{"scale": 2, "activation": "elu", "init": "trunc_normal_002", "beta2": 0.95, "one_sided": false, "batch_size": 128, "final_lr_fraction": 0.05}
Rows from block 2, named by matrix and row number. Rows with one number belong to one channel. Each number is 200 + 20 x the weight over the matrix's rms, rounded and kept within 0 to 999. All counts start at 0.
# convs0: first 3x3 conv (model.enc.0.2.convs.0.weight, 96x96x3x3), inputs 27-35, a 3x3 kernel for each
# convs1: second 3x3 conv (model.enc.0.2.convs.1.weight, 96x96x3x3, transposed), outputs 27-35, a 3x3 kernel for each
convs0.11,189,222,221,246,85,172,266,207,177,201,193,175,229,199,175,217,201,184,227,236,192,150,186,160,162,231,189,228,201,218,199,141,209,212,222,174,212,222,187,211,165,184,240,205,216,245,227,215,143,212,204,246,200,209,220,211,205,199,164,188,202,204,208,218,168,161,247,209,170,192,221,215,207,235,167,192,216,209,227,185,223
convs0.12,234,227,220,214,174,233,206,201,212,175,187,235,192,175,207,194,176,197,222,177,193,213,187,195,224,198,184,182,203,194,204,213,162,205,199,174,196,235,200,211,196,189,216,211,180,171,220,255,171,198,223,186,184,243,214,188,211,203,165,203,154,205,201,162,206,211,156,195,189,200,196,212,192,197,208,206,196,205,189,132,184
convs0.13,218,177,222,187,218,233,191,194,216,195,179,195,213,202,213,222,201,216,213,153,193,203,173,229,197,195,201,226,181,189,143,250,210,226,108,146,223,192,186,193,150,224,187,190,229,196,181,203,177,235,185,175,164,250,172,189,162,182,184,168,195,174,179,162,193,176,184,185,192,201,185,129,167,215,148,210,191,181,181,234,173
convs0.14,200,221,207,212,197,200,210,221,188,188,202,205,195,178,225,173,171,173,224,197,202,170,197,197,232,212,219,215,225,223,174,188,170,211,236,181,204,204,193,215,176,205,173,165,220,212,199,173,183,202,215,224,230,185,197,195,202,197,192,181,193,186,172,190,201,189,182,203,147,198,217,206,177,159,186,233,192,237,214,230,195
convs0.15,201,191,213,216,197,210,210,181,182,210,213,238,191,199,196,180,211,201,226,226,200,203,175,208,203,199,195,196,203,177,233,185,233,175,197,180,169,183,167,228,240,141,193,178,183,192,218,215,206,184,182,198,193,199,190,199,213,198,220,202,178,191,195,204,234,199,178,190,201,195,212,147,176,201,222,183,196,168,203,178,201
convs0.16,238,175,202,238,228,191,190,194,189,220,234,242,204,215,208,230,203,224,196,224,200,189,174,208,202,171,195,222,217,178,229,159,218,161,247,163,197,204,174,198,265,170,194,186,176,154,233,233,261,173,180,217,186,147,147,192,232,236,199,229,208,241,192,257,212,168,212,216,190,221,213,202,202,218,181,229,246,190,209,160,190
convs0.17,234,225,196,213,187,202,200,175,209,212,217,193,185,203,241,216,173,191,209,199,172,215,175,181,213,223,190,157,184,252,172,196,212,173,237,229,214,200,134,243,141,182,186,191,231,259,180,197,205,177,230,193,193,248,182,255,215,234,249,226,249,190,195,192,191,230,169,208,251,234,185,210,225,216,199,205,197,215,261,180,149
convs0.18,203,219,205,168,201,170,188,186,173,190,172,198,175,188,202,179,185,220,190,194,215,186,231,186,214,200,185,210,274,191,234,198,129,226,172,210,237,224,226,239,165,207,199,188,218,180,175,202,191,190,163,205,213,195,202,227,196,211,208,170,225,222,203,234,209,194,198,158,180,212,201,256,204,154,173,159,183,169,216,254,227
convs0.19,210,224,197,199,174,191,217,189,173,160,193,193,203,181,179,248,217,168,212,191,213,175,147,209,222,197,240,217,176,241,173,205,198,222,203,195,246,212,165,200,188,217,177,208,206,218,184,192,202,212,161,205,184,188,244,189,186,187,179,186,171,200,206,230,177,180,204,183,200,219,187,186,200,213,185,227,163,174,203,197,178
convs0.20,188,188,225,184,194,198,190,192,213,204,173,218,183,191,205,199,190,202,207,231,229,205,231,227,222,204,166,208,222,175,205,210,214,203,221,177,235,223,197,212,180,218,200,197,190,223,188,201,212,199,210,205,184,189,209,207,213,204,214,200,173,225,223,196,217,217,182,184,239,204,163,174,219,216,273,250,220,221,188,202,154
convs0.21,173,196,179,210,188,198,179,198,225,195,190,164,210,201,213,194,200,235,198,178,176,169,222,202,206,188,218,186,180,227,238,261,168,220,179,207,151,221,222,186,203,154,190,188,194,160,157,214,149,204,207,218,199,176,187,225,212,203,228,211,201,219,187,210,186,198,223,190,202,170,228,188,210,223,165,210,184,194,185,205,202
convs0.22,209,211,184,251,199,192,241,178,197,189,176,174,175,211,182,252,195,210,184,236,195,178,195,206,202,217,176,208,191,171,227,209,208,194,179,195,206,214,210,232,224,187,203,198,186,204,231,206,177,212,180,168,198,164,228,235,242,187,199,215,187,177,157,227,199,175,215,182,221,202,225,214,217,182,207,189,163,233,201,211,202
convs0.23,205,215,223,204,183,223,224,170,231,197,217,200,169,179,199,170,190,190,220,204,233,218,195,206,213,235,220,239,159,251,165,221,193,193,198,176,189,198,192,209,175,160,171,185,251,212,225,210,188,189,188,195,217,215,232,190,199,160,219,237,163,180,211,200,211,221,186,177,179,154,233,197,144,173,214,204,169,220,226,215,202
convs0.24,191,207,185,231,234,219,175,215,191,212,211,201,213,206,209,226,207,219,194,198,212,210,186,187,119,192,160,171,194,189,185,217,193,213,205,192,180,151,196,242,241,259,177,205,200,205,219,188,191,165,220,207,169,178,191,220,191,203,213,231,200,178,216,189,186,197,173,191,201,201,197,169,225,175,214,231,248,210,182,211,216
convs0.25,231,176,177,186,184,165,211,184,203,186,204,189,200,215,224,209,207,194,176,219,191,198,202,197,237,216,203,199,200,210,147,174,227,179,239,219,188,224,165,235,147,178,213,184,174,212,177,171,233,175,166,212,194,215,196,182,194,223,229,211,185,194,204,180,189,198,198,231,199,214,189,198,190,203,241,208,222,203,207,227,166
convs0.26,201,221,205,221,202,214,182,210,169,235,192,181,202,222,176,169,214,195,215,192,148,199,190,239,228,190,252,228,215,193,171,176,187,185,204,199,229,239,199,217,209,234,143,243,143,206,173,191,206,233,164,178,218,192,206,190,187,189,172,211,192,229,200,227,226,138,189,210,190,213,180,232,180,204,192,231,164,188,208,198,191
convs0.27,183,189,200,172,185,206,192,194,163,176,210,224,225,225,251,188,207,222,223,210,194,193,193,202,187,197,213,185,216,231,186,168,233,197,193,229,199,220,159,219,243,174,201,199,193,172,170,211,218,228,188,194,182,207,189,206,189,225,201,212,221,186,177,204,202,167,208,189,190,201,180,188,161,222,200,236,189,165,184,178,199
convs0.28,190,211,225,217,178,242,182,183,170,198,204,197,177,225,231,203,197,172,190,235,193,206,181,202,174,197,209,245,158,189,169,278,160,212,183,192,155,210,196,218,176,225,172,217,193,242,186,240,171,208,187,232,174,231,222,204,205,195,189,215,185,192,195,192,207,196,199,206,194,200,201,183,184,200,161,228,146,164,213,206,215
convs0.29,184,197,170,197,208,193,244,185,210,216,193,208,175,197,211,184,212,198,229,204,161,179,195,187,204,197,168,221,180,202,254,200,208,218,224,194,218,202,193,198,221,194,177,200,178,221,239,212,206,234,219,186,219,244,201,181,204,193,183,196,203,185,196,191,206,209,221,188,195,205,210,190,251,178,216,196,212,178,237,160,200
convs0.30,164,139,166,186,213,173,221,189,179,190,221,246,189,204,207,179,198,204,247,163,215,198,200,140,192,215,167,232,226,170,189,208,181,195,182,193,209,214,259,228,210,188,173,192,179,198,203,193,225,209,193,206,177,193,206,184,231,214,201,198,223,206,206,207,193,186,211,157,181,203,233,171,198,199,206,195,191,241,155,216,202
convs0.31,205,238,205,184,219,201,186,191,223,196,225,202,199,208,193,199,188,182,195,188,171,184,175,221,205,225,235,158,164,212,171,182,200,227,208,150,156,197,174,187,203,219,200,205,201,198,190,202,151,224,189,197,199,214,236,174,205,174,219,195,213,197,194,183,201,213,231,203,195,180,219,196,177,173,169,229,161,144,232,221,206
convs0.32,205,198,175,165,186,186,169,178,187,187,199,215,232,222,195,172,206,211,197,190,205,207,185,216,168,163,214,205,183,213,190,190,199,196,183,204,207,215,225,194,175,200,211,202,207,221,200,214,214,175,196,187,190,206,185,171,204,192,171,178,174,180,183,183,184,168,209,188,194,187,194,203,195,185,182,193,169,194,192,185,209
convs0.33,182,203,208,200,171,181,186,196,209,221,213,188,197,217,178,185,221,204,214,225,200,229,214,196,225,187,214,183,204,210,220,171,189,212,145,200,192,206,195,182,262,198,217,215,229,196,226,171,239,231,201,224,230,169,168,215,204,196,173,203,245,232,191,201,199,159,203,203,191,232,196,201,201,207,187,226,212,174,230,176,137
convs0.34,190,195,178,251,196,232,214,179,225,185,166,163,198,162,201,187,148,163,227,202,182,202,173,211,224,188,267,174,161,207,179,205,204,203,191,188,166,200,149,214,168,217,189,231,146,179,172,201,199,186,196,177,181,188,183,183,236,213,178,191,225,219,209,164,143,223,198,150,207,182,209,192,174,168,204,169,206,260,165,209,196
convs0.35,192,183,225,235,178,182,182,213,202,220,228,202,174,210,187,180,171,177,177,198,170,190,183,200,239,215,211,243,198,177,178,211,227,192,182,181,202,211,197,191,216,194,211,192,215,203,194,196,187,230,194,202,187,229,198,170,183,226,235,225,189,233,246,218,209,199,209,183,219,217,220,202,214,209,195,180,245,212,195,197,196
convs0.36,174,201,179,205,190,215,213,207,175,159,188,180,187,160,183,205,196,198,204,198,195,210,172,181,215,208,176,194,183,187,171,167,197,207,209,195,197,207,234,251,216,203,192,181,182,183,188,212,211,208,180,194,199,220,189,189,226,183,198,210,178,181,204,222,197,213,227,177,206,197,198,174,203,206,201,188,172,218,200,216,163
convs0.37,242,202,213,210,195,197,223,172,202,196,216,192,236,242,208,166,175,191,212,194,191,194,136,177,190,196,211,196,195,168,180,237,199,203,210,190,214,217,209,199,200,193,191,206,207,219,194,190,186,195,201,191,184,196,201,204,177,191,166,178,197,207,182,198,227,166,237,192,216,208,188,217,203,197,169,170,190,173,191,220,204
convs0.38,216,213,181,194,163,207,213,172,192,175,202,186,198,205,226,183,210,214,190,156,209,189,167,204,203,209,188,206,229,223,210,127,173,236,178,197,237,174,179,157,159,227,166,218,164,212,197,166,217,200,193,212,240,180,201,204,223,161,184,205,237,200,200,181,151,217,226,205,185,214,201,215,201,212,209,199,240,218,171,209,160
convs0.39,213,196,167,196,183,201,140,204,192,220,223,181,227,230,203,226,194,207,199,166,212,230,189,215,193,210,199,212,240,186,205,201,211,222,226,214,183,185,258,181,194,225,202,215,247,229,204,175,223,157,209,235,204,217,210,206,192,198,234,200,210,174,224,210,199,172,172,201,217,217,169,165,239,213,196,209,204,181,201,210,197
convs0.40,202,196,218,188,204,190,184,204,199,203,190,190,194,201,210,208,200,195,216,205,184,205,203,203,182,208,206,225,212,209,222,178,207,206,196,210,189,215,217,204,212,228,193,224,194,195,178,223,163,187,209,154,187,207,160,200,200,186,187,196,209,197,182,210,186,190,222,231,181,201,210,213,191,197,209,186,206,203,199,186,182
convs0.41,216,188,196,218,215,225,189,218,199,225,174,169,184,187,203,177,188,201,195,204,196,190,204,220,229,174,220,196,193,180,190,176,220,197,225,179,203,216,213,183,210,174,174,195,173,169,196,179,245,181,204,164,211,187,228,201,204,173,174,172,191,187,214,177,227,214,164,213,191,208,164,212,233,145,235,197,199,226,196,230,217
convs0.42,213,212,150,180,213,184,198,212,190,205,187,189,202,197,168,191,183,191,205,183,222,179,214,159,220,143,208,185,175,262,230,202,191,193,147,227,196,206,175,208,223,169,204,171,171,194,204,213,162,228,160,224,177,255,151,192,194,195,184,202,188,152,221,220,169,214,219,201,210,185,186,185,203,233,177,192,173,259,186,197,177
convs0.43,206,179,192,210,221,172,152,214,241,218,180,175,224,203,202,191,202,192,210,180,194,200,191,198,184,227,195,206,166,159,168,221,244,201,227,244,194,237,203,183,155,210,201,240,197,211,180,189,204,198,186,180,154,198,198,183,221,197,194,221,229,245,207,191,189,207,213,193,183,245,173,215,204,254,186,154,215,163,209,167,184
convs0.44,187,192,196,170,194,199,218,223,172,195,234,231,189,230,218,183,197,196,185,215,167,220,180,211,238,185,209,201,204,207,208,177,192,151,182,237,177,166,227,177,226,187,211,162,218,203,199,197,212,205,186,192,192,184,213,210,186,218,185,212,214,177,206,219,206,228,197,178,205,193,190,173,188,176,184,158,178,181,235,209,209
convs0.45,193,217,211,186,220,210,191,186,203,214,207,229,236,210,237,211,201,220,195,228,221,208,208,230,236,185,204,205,187,233,225,186,178,183,230,219,192,186,193,174,233,192,202,189,193,194,208,207,205,201,212,192,208,146,199,187,185,188,190,191,204,185,199,196,152,210,184,222,184,170,214,152,213,186,219,162,212,203,206,206,245
convs0.46,217,219,229,185,148,164,215,209,148,209,216,261,197,194,223,212,198,193,179,187,226,166,177,202,202,207,209,184,171,225,180,243,215,189,187,205,195,207,159,171,149,199,197,199,187,198,165,190,165,222,195,223,191,229,225,179,165,213,158,212,209,223,195,177,229,201,201,184,221,190,182,222,172,175,204,213,150,222,218,207,197
convs0.47,195,232,211,180,252,206,204,179,169,193,219,205,206,216,199,183,248,166,231,207,197,182,183,166,205,193,213,146,176,148,196,191,205,184,193,181,197,219,200,214,224,188,200,200,198,211,193,196,217,249,225,207,201,193,224,206,199,185,179,204,202,203,211,153,220,191,186,135,182,204,141,250,192,176,208,238,205,137,214,246,226
convs0.48,242,171,181,226,185,221,171,229,208,151,149,207,213,211,160,191,186,191,193,175,153,185,197,202,197,179,215,235,192,189,175,242,200,219,184,196,195,195,175,158,216,195,215,212,145,166,198,215,203,240,221,187,152,212,149,211,190,239,193,211,221,210,195,215,194,194,126,263,226,208,174,149,211,163,209,145,203,254,184,234,207
convs0.49,187,196,236,184,212,205,192,183,216,192,175,194,201,178,205,209,179,193,208,194,206,205,208,234,213,210,211,230,212,195,197,213,168,194,204,227,219,201,196,211,208,180,165,171,250,201,176,220,205,173,201,228,189,178,227,219,227,215,215,196,195,179,152,221,203,204,202,187,195,205,215,198,203,203,189,217,223,232,227,179,179
convs0.50,180,213,222,173,201,237,225,194,204,183,185,166,217,174,175,183,196,171,232,234,204,165,180,207,214,217,200,168,207,202,203,218,190,179,215,258,221,234,201,189,218,196,163,204,179,205,182,196,184,169,225,215,233,205,216,212,181,177,227,215,208,192,229,134,190,225,139,233,179,169,190,229,175,229,183,205,241,158,216,151,158
convs0.51,190,209,179,166,192,191,226,173,188,197,230,204,227,227,200,228,244,216,187,198,246,206,212,229,202,233,213,186,177,203,226,227,197,159,201,242,189,217,185,218,214,205,204,207,168,208,193,202,225,215,181,218,208,200,205,197,171,197,211,219,226,212,209,184,216,221,217,195,217,229,168,167,229,182,201,210,251,210,177,218,202
convs0.52,163,188,202,206,205,211,231,191,200,171,209,221,208,167,208,194,177,212,233,211,184,194,226,201,219,208,172,165,190,217,192,186,168,177,193,199,224,183,172,199,192,200,202,244,197,199,204,199,212,184,174,215,185,216,209,193,168,195,192,200,210,198,220,169,186,196,170,184,188,204,236,226,247,162,206,213,153,178,201,256,204
convs1.11,213,195,201,183,200,222,182,192,140,189,202,201,224,212,163,202,238,230,189,203,235,176,182,219,226,165,189,204,196,195,198,232,234,184,175,222,209,212,198,212,209,146,208,149,205,186,173,222,239,202,223,184,188,203,165,178,165,231,224,223,209,197,194,204,208,220,217,184,173,210,230,233,232,205,241,162,190,197,193,197,136
convs1.12,209,202,199,189,227,173,188,185,161,197,193,208,198,216,205,203,195,200,204,182,219,183,212,232,184,210,225,230,203,183,198,187,207,210,188,232,216,191,213,192,213,193,166,211,197,186,203,216,186,186,220,157,179,190,245,204,206,235,216,215,199,183,187,212,195,206,195,203,212,205,208,194,199,235,211,224,200,174,212,216,202
convs1.13,210,179,205,175,212,164,148,245,189,178,204,219,209,215,172,209,178,210,154,201,238,184,221,185,196,242,233,242,257,178,193,168,216,233,209,204,190,217,213,183,176,206,154,210,180,182,228,190,208,189,202,238,173,203,227,195,195,220,214,196,200,199,246,239,181,172,190,242,165,226,197,223,237,194,175,248,231,223,210,182,217
convs1.14,174,164,205,187,214,178,223,184,165,209,213,232,207,223,198,186,201,199,187,205,171,175,183,205,214,213,184,208,180,199,247,178,225,152,183,188,130,202,211,198,220,206,194,212,182,191,221,204,216,190,208,189,196,221,211,219,221,203,221,211,199,245,174,223,140,201,208,196,160,256,213,224,192,224,184,209,152,137,199,233,217
convs1.15,228,186,168,211,188,200,235,211,196,195,208,197,177,212,208,159,207,197,215,168,192,184,214,206,213,245,191,219,180,241,196,171,201,238,184,206,192,170,227,188,173,223,190,201,197,231,227,219,186,235,200,209,189,214,173,215,201,188,183,177,217,143,235,233,228,197,198,164,167,189,151,184,200,211,204,269,224,203,196,188,170
convs1.16,176,208,184,206,192,207,212,206,189,195,185,197,215,196,188,170,198,182,171,237,203,203,228,220,205,199,165,222,146,240,219,186,232,225,157,181,220,204,174,208,162,218,210,206,214,211,224,168,197,193,129,189,196,235,193,203,183,190,218,198,227,199,180,174,174,204,188,205,217,147,176,173,218,192,129,221,196,261,195,173,197
convs1.17,197,214,192,197,176,215,167,165,191,177,221,186,179,179,186,230,232,203,218,191,162,212,186,193,235,175,170,205,192,202,223,234,196,175,212,120,194,244,165,214,224,164,212,206,182,141,203,197,180,183,219,215,195,166,203,180,165,140,176,213,195,174,216,182,211,213,155,188,177,188,186,223,185,183,194,256,214,195,191,129,199
convs1.18,211,184,192,197,245,232,213,189,193,223,195,210,210,187,219,198,200,209,208,204,215,206,155,204,221,187,208,167,207,176,249,183,186,181,173,210,202,218,191,220,184,202,201,212,227,206,176,218,218,194,227,229,223,230,223,193,214,184,200,198,187,176,180,171,198,181,177,213,224,214,185,176,154,173,179,176,210,223,217,219,188
convs1.19,222,232,215,197,201,216,174,222,191,201,190,195,193,190,183,224,166,200,205,240,222,193,210,231,172,178,200,201,160,192,182,171,238,180,202,221,227,214,193,217,213,207,186,204,155,208,214,198,207,233,185,202,210,209,209,200,236,205,234,214,185,201,161,193,201,194,148,205,202,210,170,230,198,218,188,222,202,174,196,173,175
convs1.20,168,179,211,203,205,228,195,205,206,214,182,184,189,207,207,238,221,183,225,195,176,210,192,210,187,208,206,180,219,199,182,217,194,194,167,195,209,209,195,201,192,163,190,195,206,167,201,206,201,189,171,175,225,200,187,207,198,200,182,208,203,181,186,183,192,219,194,196,201,211,194,210,230,224,206,162,198,157,139,149,179
convs1.21,176,186,241,191,200,195,216,204,196,183,185,190,187,207,202,208,242,202,202,210,218,228,183,184,244,172,221,203,204,197,207,208,196,196,196,210,203,174,225,182,217,168,195,190,189,185,200,185,167,212,213,185,215,229,209,167,206,198,205,196,214,205,235,192,223,226,184,185,196,206,183,179,188,234,206,209,191,192,221,213,203
convs1.22,204,210,171,215,190,185,189,188,231,216,208,184,186,213,207,184,199,169,192,189,189,188,188,209,208,188,237,177,205,193,192,188,168,229,205,239,213,188,164,196,165,206,234,203,197,220,201,218,174,203,222,195,165,199,205,205,196,178,192,184,188,174,187,205,187,203,229,239,202,198,174,198,211,142,194,191,226,165,189,183,238
convs1.23,190,208,211,171,214,203,185,194,198,185,216,226,185,185,204,181,197,169,193,159,177,226,222,192,183,201,200,234,200,194,230,210,162,185,201,201,139,212,213,213,177,182,217,222,195,186,206,233,214,184,150,196,206,218,170,198,211,186,168,204,202,206,202,196,193,245,177,240,242,182,164,179,163,197,148,217,223,193,196,244,232
convs1.24,188,211,189,185,208,192,191,179,224,217,187,210,215,207,206,211,216,212,212,195,218,216,184,224,209,180,207,210,172,199,179,213,219,194,187,180,184,223,221,180,195,171,199,203,213,207,229,228,220,219,242,205,189,209,187,163,210,217,200,197,185,201,176,233,202,180,189,228,233,227,207,200,205,196,244,205,174,160,215,201,180
convs1.25,191,226,188,178,218,229,182,213,187,188,231,186,212,190,214,200,219,170,203,202,213,215,115,225,208,179,223,178,177,205,176,194,212,191,212,228,223,197,188,221,210,210,231,179,210,212,209,219,225,206,255,197,217,176,207,224,223,196,184,192,224,205,188,192,251,211,190,206,219,205,195,197,238,200,236,167,139,145,230,207,217
convs1.26,184,209,188,204,170,209,184,177,213,217,201,202,207,200,164,207,217,192,180,179,172,213,191,202,224,237,174,181,190,235,237,198,209,206,188,196,242,177,210,173,193,155,212,158,197,194,172,192,191,221,180,199,229,188,223,151,216,200,193,160,202,209,229,191,211,196,206,225,216,180,173,173,180,181,195,222,258,186,184,175,222
convs1.27,227,207,214,234,204,227,203,172,187,214,217,219,139,178,153,194,196,206,192,220,223,209,234,185,199,207,190,190,189,214,209,201,214,203,188,243,192,199,203,204,210,212,179,193,188,172,197,186,174,225,179,197,221,196,223,201,204,197,206,186,215,198,191,182,221,213,188,194,169,236,214,201,198,209,201,211,189,224,226,187,239
convs1.28,202,215,216,206,181,203,214,194,226,228,191,160,209,152,211,231,203,193,169,191,206,189,201,220,175,223,232,175,226,203,253,177,193,180,238,176,196,178,247,164,195,183,195,203,225,219,162,207,223,181,175,192,208,221,215,186,191,199,203,168,213,169,197,168,257,207,225,167,230,207,210,192,183,218,171,213,291,252,227,176,207
convs1.29,174,218,187,222,232,233,209,193,230,206,212,207,209,201,216,204,203,182,207,216,144,220,212,236,230,163,200,178,165,199,170,196,179,210,222,194,221,228,208,239,210,227,244,234,221,206,206,202,223,221,221,199,195,188,232,203,205,206,209,205,198,214,194,194,186,207,229,188,187,174,193,201,190,225,220,143,184,183,198,203,182
convs1.30,166,185,211,238,171,180,203,199,229,186,196,213,192,173,212,256,182,220,246,171,196,224,228,188,162,233,215,203,211,189,254,216,170,150,226,224,221,219,227,231,193,192,178,187,230,178,221,197,191,206,166,201,242,198,241,163,182,181,241,200,173,205,238,188,130,183,240,252,199,250,154,161,165,215,212,225,266,256,159,191,221
convs1.31,204,200,214,199,204,189,171,215,210,179,198,197,212,191,211,198,188,205,203,178,218,209,204,197,187,226,204,201,218,185,230,225,208,206,204,236,194,176,199,205,198,211,200,207,198,173,243,197,220,206,179,203,226,184,219,191,196,191,178,227,172,214,176,182,197,214,209,221,170,195,182,242,165,221,201,265,211,195,215,225,220
convs1.32,202,201,210,225,216,232,220,200,196,196,198,199,209,181,195,185,183,222,185,228,224,150,209,216,185,183,169,211,176,207,204,188,168,211,217,206,191,219,199,217,216,225,175,184,185,195,183,168,197,231,210,203,196,208,213,216,196,202,222,200,186,224,175,173,198,205,198,200,196,187,199,207,181,220,188,193,184,185,208,191,217
convs1.33,194,203,227,208,236,168,196,184,189,207,204,253,181,210,205,185,198,196,174,213,187,189,205,174,178,192,195,203,214,187,223,226,215,170,200,206,196,188,206,209,193,217,202,196,226,213,158,192,208,198,185,205,201,194,201,157,176,194,212,230,207,194,216,215,191,148,180,186,183,219,220,181,228,217,173,219,206,209,227,223,217
convs1.34,170,228,215,212,177,166,205,198,228,219,197,218,220,172,155,198,210,203,170,236,192,227,214,239,207,184,205,183,172,221,155,201,194,208,197,224,203,172,195,201,191,218,197,242,203,229,230,225,212,188,180,193,192,184,193,179,206,210,214,185,240,171,198,221,197,217,186,228,189,214,247,223,204,233,248,185,195,225,227,208,211
convs1.35,209,190,205,225,219,208,188,204,209,233,207,220,231,190,203,216,187,225,199,147,168,169,200,204,194,225,199,231,228,196,164,173,220,260,199,169,210,199,210,164,178,178,197,202,171,165,203,201,230,229,253,173,159,207,204,204,198,203,194,170,211,219,198,220,200,181,199,203,193,211,223,197,221,168,219,189,175,175,219,190,203
convs1.36,216,198,211,177,207,172,220,214,208,192,208,174,245,203,213,210,220,183,199,201,166,186,216,213,191,170,213,215,199,182,206,238,195,180,206,214,209,217,190,173,201,157,187,171,199,192,180,215,204,199,204,221,182,200,157,217,221,219,206,209,186,209,240,176,194,205,223,196,183,202,206,247,198,185,193,206,202,209,186,179,179
convs1.37,206,225,198,209,229,184,175,204,177,212,207,219,191,188,179,195,189,201,191,211,202,229,220,196,182,215,205,215,214,199,142,165,208,223,177,187,180,167,180,215,220,202,182,192,196,220,195,185,188,196,194,192,155,175,233,218,206,206,198,219,201,208,213,160,169,196,212,199,179,215,193,187,206,208,230,197,191,224,187,186,165
convs1.38,194,218,194,186,199,177,216,202,210,200,218,245,170,193,217,192,213,207,218,176,234,175,195,175,239,191,143,171,190,187,202,256,231,165,176,187,175,158,189,161,195,248,218,200,213,221,205,199,196,158,183,213,184,192,215,206,160,195,210,232,189,184,203,213,191,219,219,206,185,199,235,217,220,214,199,167,150,200,208,194,185
convs1.39,207,201,187,187,187,200,187,223,223,202,203,206,199,208,209,220,207,226,198,156,175,163,197,204,199,204,212,179,217,197,160,217,183,207,168,184,184,179,241,169,172,195,178,198,248,197,193,200,159,195,194,225,184,155,168,217,189,199,187,192,174,162,174,248,204,177,186,187,214,154,204,220,205,165,188,203,230,174,189,196,193
convs1.40,181,203,233,209,189,203,190,214,202,202,193,196,225,196,213,228,234,214,206,192,203,193,188,202,183,211,185,205,187,188,213,179,199,175,165,162,209,197,201,223,210,157,203,213,215,175,226,238,177,218,224,172,208,210,184,218,217,213,233,228,206,209,208,205,215,183,209,155,188,221,206,187,230,200,201,172,154,199,166,189,203
convs1.41,233,224,176,185,209,213,187,232,187,190,187,210,205,213,195,216,192,184,199,193,179,193,190,223,186,222,213,221,200,215,194,220,188,218,189,201,216,226,224,221,165,244,192,217,187,191,217,191,190,213,216,194,201,189,170,220,212,202,220,217,177,211,195,202,206,194,187,196,206,215,201,210,230,182,203,178,200,189,173,240,186
convs1.42,231,193,219,177,228,236,237,206,207,187,178,183,196,236,178,191,199,225,206,194,203,197,209,197,214,218,195,197,233,200,220,208,190,172,186,203,192,221,214,201,209,176,211,187,206,166,207,214,216,205,212,199,185,193,212,221,242,151,229,185,203,192,243,198,221,201,193,209,234,169,189,202,202,222,201,231,201,179,167,187,228
convs1.43,170,168,220,166,194,191,210,210,216,202,194,197,163,191,232,172,139,189,203,170,197,203,179,212,221,226,189,217,191,164,220,161,208,233,218,210,187,190,201,223,177,240,190,216,197,198,239,221,211,194,167,230,170,212,179,202,206,188,172,200,213,187,213,175,202,254,190,230,193,199,199,208,179,215,164,234,194,230,219,247,207
convs1.44,192,196,202,187,215,199,190,209,215,222,221,215,218,171,190,178,190,203,192,207,196,214,236,192,227,194,214,190,212,213,182,159,169,212,208,195,160,202,213,187,202,221,169,190,218,223,187,225,230,201,209,189,184,233,208,257,199,174,205,187,197,202,189,187,207,216,224,225,224,160,213,204,221,202,198,206,174,199,180,193,181
convs1.45,191,222,187,191,188,206,217,200,247,187,198,191,175,199,198,219,186,193,204,234,183,153,164,229,205,156,192,208,159,195,228,206,224,196,204,174,243,197,192,206,197,194,186,210,198,189,203,186,177,238,206,198,201,176,178,212,203,203,210,210,229,227,201,206,209,200,226,219,226,157,213,212,190,209,214,201,174,226,188,217,159
convs1.46,202,194,187,237,215,198,200,180,189,199,183,172,212,218,180,162,189,186,192,171,254,178,205,207,163,222,263,178,204,194,211,178,221,201,205,198,196,178,187,193,249,191,211,188,209,198,157,237,189,178,211,191,197,229,170,195,193,217,182,194,200,226,203,198,206,171,214,205,222,170,162,208,172,204,184,204,191,181,200,224,205
convs1.47,185,160,199,207,160,211,229,220,160,214,197,166,197,231,209,175,180,181,200,167,192,194,208,179,226,183,170,206,219,194,228,167,167,204,197,226,206,175,198,175,186,205,167,206,229,230,162,203,216,171,205,221,169,184,176,193,216,180,203,191,217,198,187,150,221,226,220,243,193,222,247,184,165,207,228,169,168,152,165,206,215
convs1.48,169,172,198,163,210,182,201,205,224,211,239,183,187,232,209,199,202,205,191,167,213,154,196,196,213,220,182,206,238,196,188,175,185,182,176,184,194,192,179,212,179,237,172,209,211,203,200,168,181,152,169,239,159,195,202,208,198,192,194,206,171,192,226,216,191,178,204,213,207,212,189,162,176,154,177,167,173,227,205,233,162
convs1.49,179,207,210,195,198,197,175,190,209,212,192,188,206,222,213,220,219,211,215,188,198,196,175,212,195,205,220,185,212,206,220,202,187,220,183,191,182,219,186,190,199,217,197,181,214,208,191,181,193,175,186,205,188,211,209,209,218,203,213,209,180,199,178,184,210,195,192,219,193,213,190,183,205,232,184,178,188,202,199,203,209
convs1.50,176,204,169,223,220,258,232,149,209,164,194,189,237,194,215,220,202,197,193,173,202,220,198,202,242,177,212,169,209,229,236,244,184,195,209,182,239,200,227,196,240,182,246,183,178,202,173,145,185,191,208,156,251,237,174,156,169,193,172,196,227,198,202,181,193,212,232,176,241,156,175,214,170,207,205,254,238,253,160,155,193
convs1.51,216,218,189,199,221,198,202,198,198,187,171,172,218,198,221,200,199,197,187,205,198,161,201,202,174,180,207,175,196,220,185,154,187,189,214,217,214,180,202,218,212,190,206,211,200,195,196,183,196,180,204,205,190,221,217,191,212,199,200,192,210,206,195,207,216,220,182,204,174,170,183,236,208,167,201,185,214,155,172,244,193
convs1.52,213,204,205,191,191,226,197,213,213,210,200,203,168,194,231,208,175,219,258,212,200,214,207,177,211,223,195,215,240,235,208,224,175,195,211,193,198,170,191,208,231,202,204,193,198,185,244,202,196,181,184,232,239,184,188,199,203,211,202,181,198,195,200,187,173,177,195,205,219,187,215,207,192,169,197,204,217,231,167,234,204